config.yaml
model: "image embedding model"
dataset: "procedural textures in two colours, tilted and lit"
train_examples: 97500
image_size: 64
crop_scale_min: 1
horizontal_flip: true
translate: 0.06
targets: ["ground colour"]
num_classes: 12
embedding_dim: 128
arch: "poolformer"
norm: "layernorm"
norm_position: "pre"
hidden_act: "quick_gelu"
mlp_ratio: 6
layer_scale_init: 0.1
parallel_block: false
inner_norm: false
patch_size: [4, 4]
conv_stem: true
depths: [2, 5, 5]
widths: [64, 128, 256]
am_softmax_margin: 0.1
am_softmax_scale: 16
init: "torch_default"
residual_init: "none"
optimizer: "adamw"
learning_rate: 0.0011
beta1: 0.8
beta2: 0.98
eps: 1e-06
max_steps: 9900
batch_size: 64
epochs: 6.5
lr_schedule: "cosine"
final_lr_fraction: 0.01
warmup_steps: 990
weight_decay: 0.09
Rows from block 9 of a small image embedding model, named by matrix and row number. Rows with one number belong to one neuron. Each number is 128 + 24 x the weight over its row's rms, rounded and kept within 0 to 255. All counts start at 0. Numbers have three digits each. After the name is the row's rms in percent of the matrix's.
After each neuron's rows are labels from the 100 images, of 14976, where the neuron reaches its highest value: "strongest on" is what is common among them; "patch colour" is the nearest of a few named colours to the mean colour under the peak. Only what is clearly more common there than usual is listed. The data: procedural textures in two colours, tilted and lit.
# fc1: MLP up (model.blocks.9.mlp.fc1.weight, 1536x256), inputs 222-255
# fc2: MLP down (model.blocks.9.mlp.fc2.weight, 256x1536, transposed), outputs 222-255

fc1.541 116:123130149141120157088167147106111101121123109113131115105183124159088131152103133121127135124127132151
fc2.541 118:172138122124115135150141089115129130155144139096133079140186152162122143126070136136158149157070131153
strongest on: red; ground colour: red; pattern colour: blue
patch colour: red

fc1.662 121:087080123108158141150116177161092129107133126151129143105123136185142138118151154104105181107124182104
fc2.662 123:111143117122124131151124125160145109118115131091146108122113126059131158132160086127128054141093122128
strongest on: pink; ground colour: pink; red; pattern colour: red
patch colour: red; purple

fc1.715 063:139098125146117123108149163153081108120161165163084144167107121159112151087099163105096130096116124164
fc2.715 044:118163123154154118114111144140123117168117181115135053176140148133120154105163161112157122126121141116
strongest on: ground colour: grey; pattern colour: orange
patch colour: brown

fc1.677 072:144097123120103144118133137140140096126165112114150190150119121159104150113094114115093145138115121124
fc2.677 056:135130115124166110194137124157119127169134133127176107156127103087128135159159179123130122144125121126
strongest on: black; yellow; green; pattern colour: black
patch colour: green

fc1.163 064:156150107130120125108112141136127092111154157129119159154167089100132136094112152156104182093122118140
fc2.163 053:155142154124154127129116107150122122169117128146120082127133114156132119154143107105110088119112122124
strongest on: black; ground colour: black; green
patch colour: green

fc1.392 065:154128113095132108125135120116093092094105123108116155116147090161121105131129144121102179164142159120
fc2.392 054:172127116156128114158159154110116153165139135180134067116160165136117120133146123124175099109083126127
strongest on: orange; black; ground colour: orange; pattern colour: black
patch colour: brown

fc1.224 131:117113152145140161134137173121112098123147129148146162155113124200135117137159152087137192112118170141
fc2.224 134:074164113139123144118134130136137072124141121134142133116145120063133133144122123143110110132108108122
strongest on: brown; ground colour: brown; red; pattern colour: red
patch colour: brown

fc1.716 129:125122120142091100125136076126115141110129159133129150149117124115121107161145081124143105127113101127
fc2.716 140:136118132145125117182115123130115192145137133118103116103111141147118122127102095130121148122130122148
strongest on: grey; ground colour: grey; blue; pattern colour: blue
patch colour: grey; blue

fc1.380 063:129140136090125128091091169156112107103169141117134160148112112130102152163119153094100166092127157149
fc2.380 054:177118142137138152141103147132109135195113131103150056116125151102141135110137096149127139113094127108
strongest on: black; ground colour: black; ground colour: orange
patch colour: brown

fc1.153 144:133129131132144148151148168123114099121149101126144140132137128190107131104143157097140195142136166130
fc2.153 151:094098120127117153156123140136128102116129137131123154129117122050130137131179116129075111129121140132
strongest on: pink; ground colour: pink; red; pattern colour: red
patch colour: red

fc1.375 062:125144135103098117153155160125110149146151119123117136127152098142098119137147147124144131161104143172
fc2.375 051:150141094101176120139130147140110120175156122111154020105111163069109108108123158149161079145091134096
strongest on: brown; red; pattern colour: red; ground colour: brown
patch colour: red

fc1.666 119:139143124089119103107119113127139125134151156116146102093129113186129148150123135156146108139124134160
fc2.666 117:132185122128132133141160143119170093109143128132161156146097124100138135124161094127198164170120111114
strongest on: blue; ground colour: blue; pattern colour: yellow
patch colour: grey

fc1.108 113:131103139155073099113094072103107119111149145147119183142118117152121139148113087108118127121111137107
fc2.108 120:164118133138122121177126139119104214154128122123085074114116127133122125142129146140142155120150141122
strongest on: grey; ground colour: grey; blue; pattern colour: blue
patch colour: grey; blue

fc1.673 097:096134125137086153099163122078106145097185131105113179139151102153121115133118176103099138118165159134
fc2.673 090:118153143113127128146134127196144080170101136119111098097143119091118108122113088116205102150083124138
strongest on: green; ground colour: green; pattern colour: black
patch colour: green

fc1.542 124:139128123125083125078135099129123119131162134145115168153184122170119083103127163097100129109105123100
fc2.542 129:088211133138131119131118132130137129156132117131100128122089111128134121147125158139130103106161125149
strongest on: white; ground colour: white; blue; pattern colour: blue
patch colour: pink

fc1.362 059:163140094160149095102115171112144136115135112168150107122165111185135110107094127129127167104101104110
fc2.362 042:146103152139123120112120152149163127111097118105101164114104148131125098102137171105138138130167139142
strongest on: black; ground colour: black; red; pattern colour: black
patch colour: brown

fc1.754 131:105104158128149103103104130163120085139110126121151152114081116147172122151134099144131090126141121100
fc2.754 142:098122120130138134145132152125124176129153130124098176132056141149133129109129115135079115116159132140
strongest on: orange; ground colour: orange; blue; pattern colour: blue
patch colour: grey

fc1.671 066:129109157163090122140107147088158103120165138110091203115100140104172143121118125104128114101171135104
fc2.671 047:101154153138129141174158128169135160158130153170114051157115147144149102111119138103133112152151149137
strongest on: ground colour: teal; pattern colour: orange; pattern colour: red; ground colour: blue
patch colour: brown

fc1.606 158:132125149133156127140120144150116089127142112131158132140119135180116131099160181108131197139119163124
fc2.606 172:093121135119121130154126135148131087139129130135136128120098133058131128123194127120101098126137146125
strongest on: pink; ground colour: pink; red; pattern colour: red
patch colour: red

fc1.305 126:130098146119129130127113121173111088122098133153165151120120139142161135156121101106159131110122107099
fc2.305 148:129079132132138123153136150139135156118122126121099136131106128084116141123112103128065086121134129119
strongest on: blue; pattern colour: blue; grey; ground colour: grey
patch colour: purple; blue

fc1.467 070:074095149119150160123114137093141126136106118123105120122163108155107106099153143097132142147099121147
fc2.467 061:183138111114118135158138147113140127144107117115128112163128121150137107127129100134131142156109134130
strongest on: black; ground colour: black; red; ground colour: red
patch colour: brown; black

fc1.660 061:096100133166128169105106108141150148151150159112090098103128142107100136108100090114089104147131129109
fc2.660 042:139093134115111125110079135115148158098151099116174156128091123144162111102108124154121159151156109145
strongest on: black; ground colour: black; pink; pattern colour: black
patch colour: brown

fc1.282 107:079106137128113104111129171139143126093112108133132147077112109161125124141134108159105121155160133160
fc2.282 131:143141131132108113106144097084123126104114141138114076138204154113115118107163169130124182129102130120
strongest on: brown; orange; ground colour: brown; pattern colour: orange
patch colour: brown

fc1.424 148:144114145130150134156136119102126132129124138128171123129170112188066121144110143126147197121099141151
fc2.424 150:105095130121147140208116141165141150201130126142129138115058139102127137120155120127112119135138111138
strongest on: grey; red; ground colour: grey; pattern colour: red
patch colour: red

fc1.750 066:111075145135152097152152167115091164145158106133094134109125099108134116089106136098137110154092121159
fc2.750 049:127126135104118167134124102139150118135120152146166070120155150109127112085177129125150098117106144128
strongest on: teal; ground colour: teal
patch colour: brown

fc1.721 063:140113145126073125108139157093088096066130147141152199148140115109122121110164120161126158131162153116
fc2.721 053:153163101143121096163103115125125140176142130120171045154158094144121141132126105152149115143089159104
strongest on: black; ground colour: brown; ground colour: black
patch colour: brown

fc1.640 133:113103131083135159108169123133140153111093166109066158098146143159165149151120158128075149110113145096
fc2.640 142:094113132111140135136128144159124107199111142140098103125142154121136134123173172130097112110149146123
strongest on: teal; ground colour: teal; purple; pattern colour: purple
patch colour: blue

fc1.281 143:113148136099159122130141150147142109115155147125107111101101119169147145099125180144137160169105157151
fc2.281 160:110190113113140114148103107155131069116099129114152159129101148114134131126172086126175086134102123125
strongest on: blue; ground colour: blue; pattern colour: purple; pattern colour: red
patch colour: purple

fc1.308 099:109155104088074139104138111122121136059150141141075174144120112132096099134129163120150125134167149126
fc2.308 096:121153133120131132142102122194155098150096156121105034119138131058120132108106128119155084139088111128
strongest on: green; ground colour: green; pattern colour: red
patch colour: brown; green

fc1.538 131:131161180141131148125154144163105106146070144111122103081132122155135138155104112133173124161124100131
fc2.538 136:200102144130134138137136121147136122148106124152163102121141132105158127134079109131205132116119131128
strongest on: red; ground colour: red; green; pattern colour: red
patch colour: brown

fc1.238 119:101107125109081166068186138091115110102157111140128170146144125114135102145102158100094154145136132116
fc2.238 147:113183124132143129123143132217138100110150127095128074118102133125142150147094099124176059145061123150
strongest on: green; ground colour: green; blue; pattern colour: blue
patch colour: green

fc1.475 109:134161128135152145120159126175100122122122149127148131073142137209129111153116127148185121150107123140
fc2.475 096:207130130123141154133107148169128092164128133162158075094129115091107114115110109140255126132119143126
strongest on: green; ground colour: green; red; pattern colour: red
patch colour: brown

fc1.280 115:151100111121115163081143113128120117110153147121121166111194150141132116115112162130144124109119153096
fc2.280 110:106189135146134141124112147083145133187118125110110123126106116124144127135128145112119130111145126147
strongest on: white; ground colour: white; pattern colour: purple; pattern colour: pink
patch colour: pink

fc1.352 155:160089131139158115172104132122117119125139135123166119154129125195118155133130155126137172131136153143
fc2.352 154:147086124126127137186121132115127112114123132136204167138108129085138131124151054122142128131138131144
strongest on: pink; ground colour: pink; red; pattern colour: red
patch colour: red

fc1.616 125:151097115154112113112129091131125139131147127135153174142106148131126141169110083110144108104107112129
fc2.616 142:098095118113118120189124137135123178091124117106090120100113136124130138144094120117073163130127134131
strongest on: grey; ground colour: grey; blue; pattern colour: blue
patch colour: blue

fc1.441 099:107095100132092123073153132112099127081183125108113166125132148151084108132148152118099122124130137111
fc2.441 090:137148124127116118140123142195143093164109119125117119116088105105137122122100110146199063122106121122
strongest on: green; ground colour: green; black; pattern colour: black
patch colour: green

fc1.465 064:128097093158130130090123163085098091144113169127131154115111104119089131123085133153094132127144165132
fc2.465 050:156157138142127154145138151161161135153118091125120050149161163120138132141162119136123123119096156100
strongest on: red; pattern colour: red; brown; ground colour: brown
patch colour: red

fc1.702 130:120103164141131114147107131151087092150093096127143157145089136121128117126173117134131170105170181162
fc2.702 133:098205140125114114086148126114127111149119119103104118121136116109124140129122155126130078136115117114
strongest on: orange; ground colour: orange; purple
patch colour: orange

fc1.132 062:158137158096147110156159152117135159078116160135120140096139085168101147102107185096093103142106145167
fc2.132 043:172179102151089117130139112147126123157135138108141045157149119097118133117163124127130140100139127165
strongest on: rings
patch colour: brown

fc1.19 064:144091083159131130124099151095147123100162109143117160098115122130113098142124172159081105151134092160
fc2.19 048:148157125164166146159150152147098153180121140124126068107160143128102110120154137110138129133085103120
strongest on: ground colour: orange
patch colour: brown

fc1.594 100:130156153127132110120129130159125101168082146137171074112115140199132123131100094136148148130060102110
fc2.594 097:129104136127132132103126135145116109087131123129120182129139098140121142138109145155115134116147107112
strongest on: grey; ground colour: grey; red; pattern colour: red
patch colour: brown

fc1.756 109:130114141148089151090132109094095122073155134138115198140142127138118080153147113100144143090145139119
fc2.756 115:114142150139132124175119124188136155159118114142099094118103135114111148117103077123117104141105141131
strongest on: blue; pattern colour: blue; grey; ground colour: grey
patch colour: blue

fc1.61 124:093109122147123136161131112174123122140138124153119131087103127124154168125097111115103121134097136120
fc2.61 124:123098136125114122175130105119145153043137135122105142122142121080115134122154107096051174139105139121
strongest on: pink; ground colour: pink; blue; pattern colour: blue
patch colour: purple

fc1.458 143:117129121098121127129148111142123141101106155160105156129139136104152137129139115091120097143101123114
fc2.458 130:159130123111139116153123128112082148148133134100149096129122149180131113146121127131181147125124115133
strongest on: green; ground colour: green; teal; pattern colour: teal
patch colour: green; blue

fc1.171 065:146097133100171128136124135145121096150169102165129130136096150188156100161099123131095166103147157112
fc2.171 051:113108127101116125109111132119109143077108145143165200103144129090135111122153193142114117113166100109
strongest on: brown; grey; ground colour: grey; pattern colour: brown
patch colour: brown

fc1.316 058:130147149164133089157156165118127101106150123117124164158127138135111173103176159088130109106112091109
fc2.316 042:126113128113150145108147084135133118099154120168149121109136164153143120105123125123109116114124130104
strongest on: yellow; ground colour: yellow; pattern colour: orange
patch colour: orange

fc1.248 124:164092120088124153107121123144133112117156173131119121147174125159119102107130121076132129122090137076
fc2.248 134:131125135124147133168129121077142135132126114115109101145180110154128112119167195130117193130130134132
strongest on: yellow; ground colour: yellow; pink; pattern colour: pink
patch colour: yellow

fc1.287 059:102102106139113119141136136086162116109125097160145122140138123117138150137126133098168125147151130167
fc2.287 041:134134107117114084092148143115137158089155101111122167160094115116141112127167124177120129126170163099
strongest on: purple; ground colour: purple; black; pattern colour: black
patch colour: purple

fc1.256 167:108150104108074120090152098167124109105120132132098120097122121133155128135147120135121077119120119082
fc2.256 162:164088120144127126175112115153121138150121129161152154142085140130128133131098071121161162130125134154
strongest on: teal; white; pattern colour: teal; ground colour: white
patch colour: cyan

fc1.296 107:130084127131083154097132153126100139099119146134116180148142132127124098154117151127137120148149118114
fc2.296 126:121127110106146123171127120158141137169113146089120026126139119126145123140138106142112090122084119123
strongest on: yellow; ground colour: yellow; red; pattern colour: red
patch colour: orange

fc1.411 115:134105137118086128087185146101120142056130144136145186138147114143130090141132119122096123134143166136
fc2.411 127:103185125133129133111128127182110090123133117101121041102125141137133131124112108133174062131072117144
strongest on: green; ground colour: green; blue; pattern colour: blue
patch colour: green

fc1.416 111:140113101123094133113143085115096127080161153139148165150121120120106114128152105106125123142102155095
fc2.416 107:138118147146130124175126143201128169157127119128073106107088153126111109140119092118144099139111149123
strongest on: blue; grey; pattern colour: blue; ground colour: grey
patch colour: grey; blue

fc1.497 067:102093128146090159085133148135125113107168159120110180155112118187117161136149139118117166118133102093
fc2.497 051:151109150166118117161122136164152134182111138163114089136128144076113129109119115105152085134144152101
strongest on: grey; ground colour: grey; red; pattern colour: red
patch colour: red

fc1.724 066:154121114112109147116116117125127133084135109089110192147160171143100135145129153148104154102095124139
fc2.724 047:158130137162111144155121147139143130151104151138118065133143144134120142123146117118150137102144133159
strongest on: ground colour: brown; ground colour: orange
patch colour: brown

fc1.348 062:122094098094093136132124116151101118082163155166147170138118121118117120112096161122119179102125119155
fc2.348 049:133180121152113088158131152134114132166120117101135098136146140182104125129151097112145099108124147126
strongest on: ground colour: brown
patch colour: brown

fc1.428 108:112122115131122165150129151134134113115168127149132135135100103161149123105111164107110182155145183144
fc2.428 108:114165134134123118138142123143133104123138138119162130091109122066130104141165089138158102127114099134
strongest on: pink; ground colour: pink; red; pattern colour: red
patch colour: red

fc1.378 106:121102104126085147083114081129123122081130159126148170126122120170087123157150101084120142127118119102
fc2.378 105:137129131120121139168130131182156184163112140136084067127099152123124128142111095144106097113117142137
strongest on: grey; ground colour: grey; blue; pattern colour: blue
patch colour: grey; blue

fc1.710 116:137111139134081155114117119137125106123128141132127146127139134159140143149155128107110119098137118102
fc2.710 121:082185142134131115176121114184130147147134110084106103110070144106143131131149116121138098117089119120
strongest on: blue; purple; pattern colour: blue; ground colour: purple
patch colour: purple; blue

fc1.477 090:118141112115088141106156118155083105100122144139115172133133141146096135121144176137147159150102123113
fc2.477 075:142128126112118109194100098174135143183102132098153090127119131119140118120139085121183092122112146151
strongest on: green; ground colour: green; yellow; pattern colour: green
patch colour: yellow

fc1.632 107:089135115123095099111137114145120121115123136150097134126149125136086110113160129117135125114096142098
fc2.632 109:097127136150132131184114121195139128170125127165089191124104120092137115136138110119122092120129147141
strongest on: purple; ground colour: purple; blue; pattern colour: blue
patch colour: purple; blue

fc1.619 059:130085156132085164157100083152106117166151145095154144112102132143129144142116088118165121118133104125
fc2.619 043:163131085135101138134139112142167159117152134134142171167101102096159141154098113162099133116124102142
strongest on: crumpled; green; ground colour: green; purple
patch colour: brown

fc1.552 064:093133150104085109083144168141138170124165110159132154115129134108128156167151129129138126113142130110
fc2.552 048:159150124143087145166107129141129135172142140127097096120132099159158098093109151110120109095102110105
strongest on: orange; ground colour: grey; pattern colour: orange; pattern colour: red
patch colour: brown

fc1.112 115:148122127092108128101137117097142122127168155119116140158188136184094126128112137075121172127118131089
fc2.112 117:089208129155118125115131120083129094125132133125120148133151133136131142141157157128132163130122118110
strongest on: white; ground colour: white; pattern colour: pink; pattern colour: purple
patch colour: pink

fc1.260 061:129120143140150150148155151125140152096090096123094082122131137161144134100160130119109135124119160091
fc2.260 051:093097118140093142131134145116154138088119123139116168149107124138115128148088173125127115158117136092
strongest on: brown; black; pattern colour: brown; furry
patch colour: brown

fc1.744 163:132112149129149148134133156137112113121144119132162125153129138183126117125154173095126202131134146133
fc2.744 180:112104130125141114178104130144137092157112126163153150139115128082132134131184123125086108118131131124
strongest on: pink; yellow; ground colour: yellow; ground colour: pink
patch colour: orange

fc1.480 129:147120113097102141096119119141148111122132178119113142139146142132083111099163147094148136126095134059
fc2.480 157:142126115125123142170131118082119161119120126117109107138175108200126107116173180126117183132131130129
strongest on: yellow; ground colour: yellow; pattern colour: green; pattern colour: pink
patch colour: yellow

fc1.360 141:133154095122091149093147103128106116116175129110110125131160097182135103087118180105127144144087122086
fc2.360 148:072204122124118122073129137090136045146143137141116142119146113135135112113149180124111119122144119110
strongest on: white; ground colour: white; pattern colour: pink; pattern colour: red
patch colour: pink

fc1.519 100:104130155114088147110109101128141086104142128106116155097176146160076121112160136100130153107107138089
fc2.519 095:079136141114159108177095149183117146155132128121087134135066137100126131136169136121091054127162134147
strongest on: purple; ground colour: purple; blue; pattern colour: blue
patch colour: purple; blue

fc1.219 060:128130147113120135157091144136111144122169169154160138142080147153160086130143107152119100156170116116
fc2.219 042:132128095121106157143101126143109110073143130107160172136154113133129095151155102116095090130088118148
strongest on: crumpled; blue; pattern colour: blue; ground colour: brown
patch colour: blue

fc1.239 071:121138097086091113124103142134086142085114154159091129130143131135126130133100177127147157145094168099
fc2.239 057:149107134132161130153097100156150171141146133130106090147136098092110126116139102132139104131151133141
strongest on: black; ground colour: black; green; pattern colour: black
patch colour: brown; green

fc1.91 141:143134139136144145149147143117109114133152110115148116134134105197104118124144182123147189124110174148
fc2.91 150:099103123132113134147132132141133103127130119154127171127127123056136133134198147133081113119153148126
strongest on: pink; yellow; ground colour: yellow; ground colour: pink
patch colour: orange; pink

fc1.670 113:114119141119072119110143111120084138095159145140114168165145141163079103157138110091139123104139125124
fc2.670 109:129117146131129131177120118180130179136126122111087099108092117126116135119131095122110110131132145142
strongest on: grey; ground colour: grey; blue; pattern colour: blue
patch colour: grey; blue